Weights of a small model that predicts nearness at each pixel.
Model: 4.26M parameters, norm layernorm, activation gelu_tanh, patch size [8, 8], layers 16.
Training: 11400 steps, batches of 256.
Data: trained on rendered dice on a table, 36250 training examples, 80.5 epochs.
Rows from block 8, named by matrix and row number. Rows with one number belong to one attention dimension. Each number is 128 + 32 x the weight over its row's rms, rounded and kept within 0 to 255. All counts start at 0. After the name is the row's rms in percent of the matrix's.
# v: attention value (model.blocks.8.attn.v.weight, 128x128), inputs 0-127
# proj: attention output (model.blocks.8.attn.proj.weight, 128x128, transposed), outputs 0-127
v.4 100 [105 121  78 141  69 117 170 126  94 128 150 127  57 117 154 125  87 146 109 107 155 120 102 142 125 141 135 121 133 119 128 157  64  93 118 122  60 119 118  67 166 137 170 122  42 159 197 107 166 143 121 129 115 128  55  83 185 107 118 201  74 159 124 189 140 184 210  95 101 105  94 158 123 156 108 128 123 146 132 115 101 148 174 154 130 106 105 183 125  91 163 152 153 164 150 152 105 136 135 121 131 186 120 114 151  88 116 148 107 158 126 127 126 139  84  47 115 155 152 116 181 127 132 111 125 140 143 145]
proj.4 092 [185  62 146 178 151 102  76  87 164 109 122 150  88 112  94 134 172 200 103 186 145 143 124 157 133 145 100 143 119  96 140 131 145 157 138 114 190 152 107 161 159 105  92  96 182 108 108 140 131 113  92 103 131  97 114 168 135  92 151 147 143 147  72  94  67 137 110 134 100 169 159 136  85 127  62  67 115 133 159 115  87 110 136 193 104 132 117 119 156 111 134 137 144 124 135 109 132 159 159 102 147 152 139 122 116 137 109 137 159 185 115  82 178 111 235 159 156  93  88 122  84 135 142 117  85  78  76 159]
v.5 112 [105 136 159  94 145  84 142 165 165  97  72 111 142 146 111 117 193 156  89 147 167 153 124 123 111 142 140  96 153 163  91 140 126 134 132 147 144  76 182 133  67 145 105  48  68  92 132 186 162 120 134 201 109 145 157  97 145 122 129 120 162 124 177 151  86 107  95 104 137 117 157 169 132 122  90  92 104 144  82  96 114 112 103 163 154 143  79 173 130 201 102 165 107 176  88 138 132 166 125 121 114 109 159 139 138  95 135 123 146  52 133 179 119 100 138 161 108  85 132 126 136 174  89 115 166 183 111  54]
proj.5 096 [127 143 148 170  93 145  79  95  88 136 157  52 163 133 153 136  70 121 141  95  71 124 101  85  80 152  97 137 138 122 127 156 157 167 163  98 131 203 157  88 133 111 143 169 149 149 128 173 115 147  87 100  82 122  98  93  84 158  98 135  92 142 126 154 113  91 130 138 173 119  92 109 132 177 137 117 174 157 164 150 129 128 164 153  93  52  93 151 132 145 118 103 133 158 163 110 122 191  93 132 114 147 133 134 192 123  91 126 158 186 103 106 157 168  89  72  93 115 209 122 104  66 131 158 128 126 160 175]
v.6 098 [126 120 170 123 143 117 158 115 176 115  88 134  98  98 143 135 146  70 119 153 138  79 164  94 113 110 140 112  77 137 156 152 123  91  93 142  75 174 107  84 117 190 108 156 213 192 102 140 107 149 137  94 107 106 141 140 126 164 137 169 108 106 133  71 195 117 144  74  66 128 106 149 153  73 176 111  85 102 149 158 198 148 151 116 124 138 141  97 151 101 145  94 168 101 121 128  86 103 161 134  91 104 133 128 158 202 106 129 124 156 131 168  73 136 128 141 155 129 144 110 105 154 167 157  86  55 194 137]
proj.6 091 [129 116 166 135 131 152 135 129 166 125 150 157 142 154 115 114  98 149 162 168  54  92 113 155 165 127 174 150 165  92 133 121 120 161  85 189 118  74  99 119 144 155 125 161 115 157  97 113  71 133 137 134 160 150 164 106 126 133 157  70 109  89  58 129  86 194 135 196 110 115 181 114 145  83 124 212 123 175  81  79 122 122  88 126  58 100 128 140 121  76 100 144 125 118  66 171 127  73 119 170 158  84 142 128 113 140  91 137 117 107 139 149 154 127 170 136 139  84 141 139 201 166  97 151  93 108 140 106]
v.7 106 [117 147 131 189 175 106  80 117 133  76 222 131 101 108 154 120  91 112  90 111 141 164 139 105  75  57 114 184 153 101  93 135  94  92 150 126  92 140  94 114 104 128 158 121  79 170 144 105 125 190 127  89 102 136  74 101 153  66 143 157  71 175 116 130  80 195 166 142 155 145  95 145 144 133 170 129  57 142 115 145 134 132 164 101  94 164  97  63 142  98 137 129 147 161 136 148 123 112 156 104 131 147 165 109 137 155 162 109 162 173 171 122 116 158 147 162 119  73 188 118 137 113 140 136 124 125  70 119]
proj.7 098 [157 170 129 109 133 117 106 115 156 150 156 100  93 121 202  39 179 157 133 137 112 116 147  85  96 224  92 127 120 179 131 123  71 179 116  93 123 131 123 162 129 146 138 100 140  87  71 105 161 124 153 128  96 121  78 134 148 109 120 108 164 102 153 153 143 153 145 147  90 152 177 125 125 126  68 100 139 166 125  63 115 130 124 141 158 143 130 150 121 197 132 151  97 117 187 111 136 114 111 183  91 138  94 123  83 156 119 136 106 107 121  86 121 120 140 145 208 140  48  82 142 156 153 150  74 106 104 174]
v.8 094 [128  75 118 118 190 134 102 123 118 123  90 117 153  67 145 139 143 109 120 156  68 101 100 150 176 131 130 108 126  58 147 146 144 140 129 111 132 181 187  81 120 159 156 113 154 128 120 122 122 198 137 120 122 126 128 120 173 121 115  94  92 150  99 169 139 132 112 112 174 149 135 122  79  90 136 130 126 134 136 170 117 152 126 225 173 123  98 104 121 155 149 187 156 114 158 108 186 115 153 103 119  94 138 141  56 120 116  88 156  84 111 159  82 125 104 131  49 117 143  74 119 159  80 187 113 168  40  92]
proj.8 089 [135 168 141 137  99 138 136 128 137 103 189 146 144 207 157 127 104 161  93 144  98 147 125  84  54 131 106 127 156 145  87  68 141 111 151 128  83  90 117 138 140 102  96 152 107 160  79 121  67 188 118 106 152 144 102 133  61 131 157 173 106 159 139  92 100 112 115 156 106 102 124  52 156 197  92 133 141 140  93 172 165 156 123 151 197 123 104 114 154 110 130 119  93 176  70 158 143  99 111 114 153 133 125 159 146  73 137 151  87 142 116  84 158 134 145 159 141 162 130 159 137  59 200 115  85 100 171 131]
v.9 102 [161 106 145 127  96 102 111 128  85 133 158 115 110 146 153 133 187 120 115 129 116 161  36 124  78  56 137 110 115 176 113 118 120 159 143  85  94 170 139 110  91  69 182 188  95 140 145  89 143 190  87 101  96 110  89 120 142 123 144 131 171 129 150 140 163 185  98  85 102 116  87 184 140  82 116 110 162 136 168  87 100 111 126 133 134  99  83 156  98 165 154 184 135 101  68 136 108 138 142 118 111 100 131 132 173 164 107 143  99 118 156 178 102 100 102 172 171  98 163  51 151 108 166  97 139 167 103 149]
proj.9 091 [179 169 135  66 110 140 210 125 138 146 113 103 125 139 136 134 102  64 128 123 104 114 144 173 155 193  99 136 115 196 131 143 172 113 155 134 171 115 171 161 126 130 149 162 143 159 171 172 120 117 140 116  90 159 118 140 114 165 105 128  71 152 139  99 139  66 154  92 175  85 173 189 121 142 141 116 169  89  81 145 159 111 118 156 117 100 129  83 145 132 145  40 123  87 145 125 113  51  95 166 118 141  97 115  96 107 129 122  47 124 129  97 130 100 149  33 149 128 114 145 111 149 144 137 163 116 104 120]
v.10 101 [169 132 123 125  77 104 151 142 148 123 170 135 145 133 181 134  92 174  99  99 158 131 164 149 161 121  93 161 138 187 147 134  98  99 147 200 133 145 119 113  89 130 136  73 140 123 153 146 111  83 207 129 124 142  91  71  97  95 127 149  58  91 105  89  96 155 127 138  83 150  85 121 160 141 193 104 124 131 167 161 152 120 142 130 141 183 138  71  98 124 138 116  19  94 145 121  97  72 155 152 117 149 162 164 170 110  86 149 145 159 186  93 107 137  90 124 157 119 101 109 116 108 184 110  74 148 113 137]
proj.10 091 [142 109  77 132 144 176 123 144 131  88 126 160 119  92  80 145 180 130 147 106  96  75 154  73 118 159 167 159  83 104 180 109 125 155 116 141 127 128 140  98 137 100 117  65 128 140 138  60 144  91  98  92 112 165 127 136 136 119 101 118 174 118  92  98 165 121 182 159 169 126 129  98  93  87 129 172 156 146  68  59 129 166 140 102 119 196 135 159  94 159 111 130 148 114 206 160 110 160 178 104 189 109 145 126 101 169 102 141 139 143 131 126 163  96 179 157 139  79  98 126 118 123  75 227 104 138 119 138]
v.11 103 [117 173 195 112  92 114 138 116 129 114  72 171 136 108  77 101 154 122 156 177  89 127 166 107 131 137 100 138  90 167 167 108 128 143 153 120 174 174 107  97 131  97 175 138 110  72  95 154 113 119 114  92 124 151 132 137 111 113 120  94 134  71 165 127 163 144  76  87 113 128 102 182 122 135 101 174 136 104 161 127 142 124 190  57 137  64 108 119 142 141 196 142 139 129  80 135  75 136 121 134  64 131  61  70 164 168 145 156 146  88  86 173 125 144 159 174  89  86 171 144 114 114 149 133 201 103 147 137]
proj.11 095 [141  73 141 111 105 140 133 138 112 127 172 125 150 143 108 101  69 107 144 122 153  68 104 195 128 122 127 105  90 112 143 163 204 131  81 194  90 128 115  93 141 141 108 186 122 162 121 137 169 116 176 180 114 137 100  76 146 161 142 115  84 105  99  96  84 118 110 181 154 108 160 176 119 158  93 120 150 158  99 110 116  92  75 119 100  71 114 162 108 130 103 106 211  89 153  69 139 153 111 117 180 155 184 114  66 118 110  94 114 140 132 179 110 141 102  84 147 100 166 126 150 150 152 111 156 181 173 144]
v.12 109 [136  87 128  98 124 129 171 209  81 104 172  99 125 101 110  94 135 163  81 115 146 122 135 107 100 132 184 157 117  92 114 134 134 163 136 115 188 136 188  59 143 132 145 181  69 115 110 127 157 147 134  90 210 130  96  87 121 127 160 133 140 127 166 112 108 130 135 116 140  95 109 105 152 135 128 137 190 148  89  93 145  73 135 106 164 162 119 182  58 123 185  80 139 139 102 153 147 177  83  97 155 152  91 106  81 141 136 150 150  55 150 158  75  90 125 107 176 119 107  78 161 158 145 118 110 170 138 115]
proj.12 114 [134 137 180 142 134 105 154  52 188 152 115 117 134 182 154 165 152 122  98 136 107 185  92 125 105 118  66 155 103 117 136 152 152 130 109 189 162 142 108 117 144 126 133 101 200 173 114 106  82 164 142 130  85  97 154 119  92 145 163 173  83 127  97 104  62 130 112 146 137 123 130 167 140 157 144  63 137  83 135 131 144 146 115 162 118  62  98 100 130 124  82 137 135 101  64  95  88 133 189 129 138 158 148 169 114 162  83 160  84 174 138 120 181 159  91  98  57 116 179 169  89 116 145 148 159 109 108 116]
v.13 099 [180 137 119  97 105  91 176  80  90  59 150 164 126 126 161 161  97  78 122 117 195 100 105 100 110 133 102 127  88 164  73 114 113  91  75 178 109 110  78 151 129 114 133  71 146  86  67 176 119 113 109 144 119 144 124  57 163  93  83 147 150 167 137 177 110 167 177 106 159 156 147 104 140 125  96 150  68  93 140 136 131 133 157  85 105 140 157 128 143 134 155  87  94 115 165 147 117  94 118 141 107 132 129  94 122 152 158 161 140  91 158  99 166 107 134 125 163 100 234 143 134 122 177 131 145 146 145 189]
proj.13 104 [140  60 143 140 109 119 101 191 127 168 123 140  99 100  84 127 114 132 105 111  94  62 138 159 101 180 132  81 119  61 189 169 106 157 155 119 137 148 157 134 146 146 116 113 132  42 181 121 172 111  96 111 100 149 111 224 134  98  64 132 112  96 160 105 171 125 105 142 111 103 115 145 133 108 147 116 118 162 116 118 108 114  92 133 104 142 165  96 116 187 131 174 121 120 234 131 132 129 128 151 140 120 100 124 130 120 122 147 150 100 147 178 111  89 158 142 156 164  33  82 158 179 125 123 101 133 128 139]
v.14 094 [134 122  58 197 104 143 104 104 127  93  51 142 156  67 157 121 110  94 146 108  77 141 135 105 158 137 165 147  99 198 125 126 164 182  93  86 172 140 112 156 158 141 160 119 122 110 105 176 157 135 104 109 147 117 181 167 173 152  83 128 168 131 201 104 127 145 101  68 158 125 161  51 112 104 189  76  96 141  75 141 143  94  74 155 196 149 120 109 119 129 136 117 161 158 144 161 157 167 125 115 146 133 124 103 138 123 153 125 148 106  93 119 117 166 106 123  98 106 150 119  90 141 130 186 111 104  90  78]
proj.14 084 [116 143 145 108 162 150 119 116 107 140 119 101  62 206 148 117  86 106 134 138 146 135  93 113 111 133  75 127 136 123  86 105 153 121 149 130  80  91 160 145 117 140 146 131  88 142 125 110 119 174 114 199 156 162 131  87  79 130 152 159  14 178 166  95 180 121 123 145 123 134  75 152 156 149 140 181 130  89 159 197 134 121 134 119 163  85 106 146  95 113 137 103  92 123  98 122  94 106 118 140 108  98 143 162 121 108 191 149 184 122 179 166 123 112  73 114 109 137 127  41 117 132 160  93 129 209 130 157]
v.15 106 [150  98 151 104 121 140 164 117 141  96 157 124 137  76 136 194 155 153  77 100  96 181  79 108 116  87 194 163 102 201 116  83 122 139 172  71 104 121 128  95 126 137 131 133 134 138  95 136 106 163 123  49  85  84 136 122 164  96 132 160 133 146 140 163 112 134 109 101 184 146 151 110 176 172 120 126  67 133 127 144 157 166 114 149 117 133 150 130 116 176  95 161 135 169 189  91 117 168 130  53 118 219 119  95 110 126 149 118 220 127 160 155 149  96 127 141  87 156 118 123 128 125  85 121 111  97 128  96]
proj.15 091 [115 112 121  80 122 150 123 151  97 172 119 133 138 141 113 126 135 111 124 156 104  77 182  71 120 179 111 148 105 111 191 168  80 111  98 163 129 115 153 160  89 103 106  51 118  30 154 155 182 147 167  98 143 143  98 152 116 128  94 152 133 113 126  74 171 141 103 150  94 156 128 128 174  85 137 136 188 181 167 129  82 135 164 149 144  97 120 108 100 136 195 143 138 122 147 110 131 123  77 163  81  82 132 169 134  68 139 137  72 195 158 155 138 136 130 156 124 127 159 124  82  92 139 145 147 171  64 107]
v.16 095 [ 78 190 146 133 142 113 119 126  96 114 149 131 130 109 120  59 186 101 156 122 146 178 127 158 162 155 159 154 174 142 122 183 119  79 205 136 121 144 121 136 126 119 101 111 122  97 155 123 162 149 140  65  59 182 175 137 106 114 144 163 168 143 135 156 173  39 150 136 121 125  69 122 151 126 158 111 110 158 140 186 150 142 141 139 131 101 148  89 107 137  91 167 114 109 131 106 133  86  96 156 129 118  98 154 195 108  91 129  79 102 134 122 121  91 132 160 117  69 136  67 165  64 159 165 124 119  70 181]
proj.16 084 [132 148 153  55 128 186 176 122 110 123 159  76 112 148 156 121 107 129 122 139 120 106 152  97 122 108 122 112 111 158 102 111 130 188 130  89 181 143 181 124  99 181 112 137 135 118  18 127 103 178 160  97 135 113  51 113 145 123 119 137 103 132  68 120 140 163 156 131 118  51 221 138 109 121 125 147 131 105  74 105 104 164 100  92 129 157 117 116 157 119 115 120 198 113 126 199 118 139 129  61 148 142  80 107 110 111 159 126 179  97 163 155 132 175 123 124 159 120 181 151 105 150 106 115 155 139 149  96]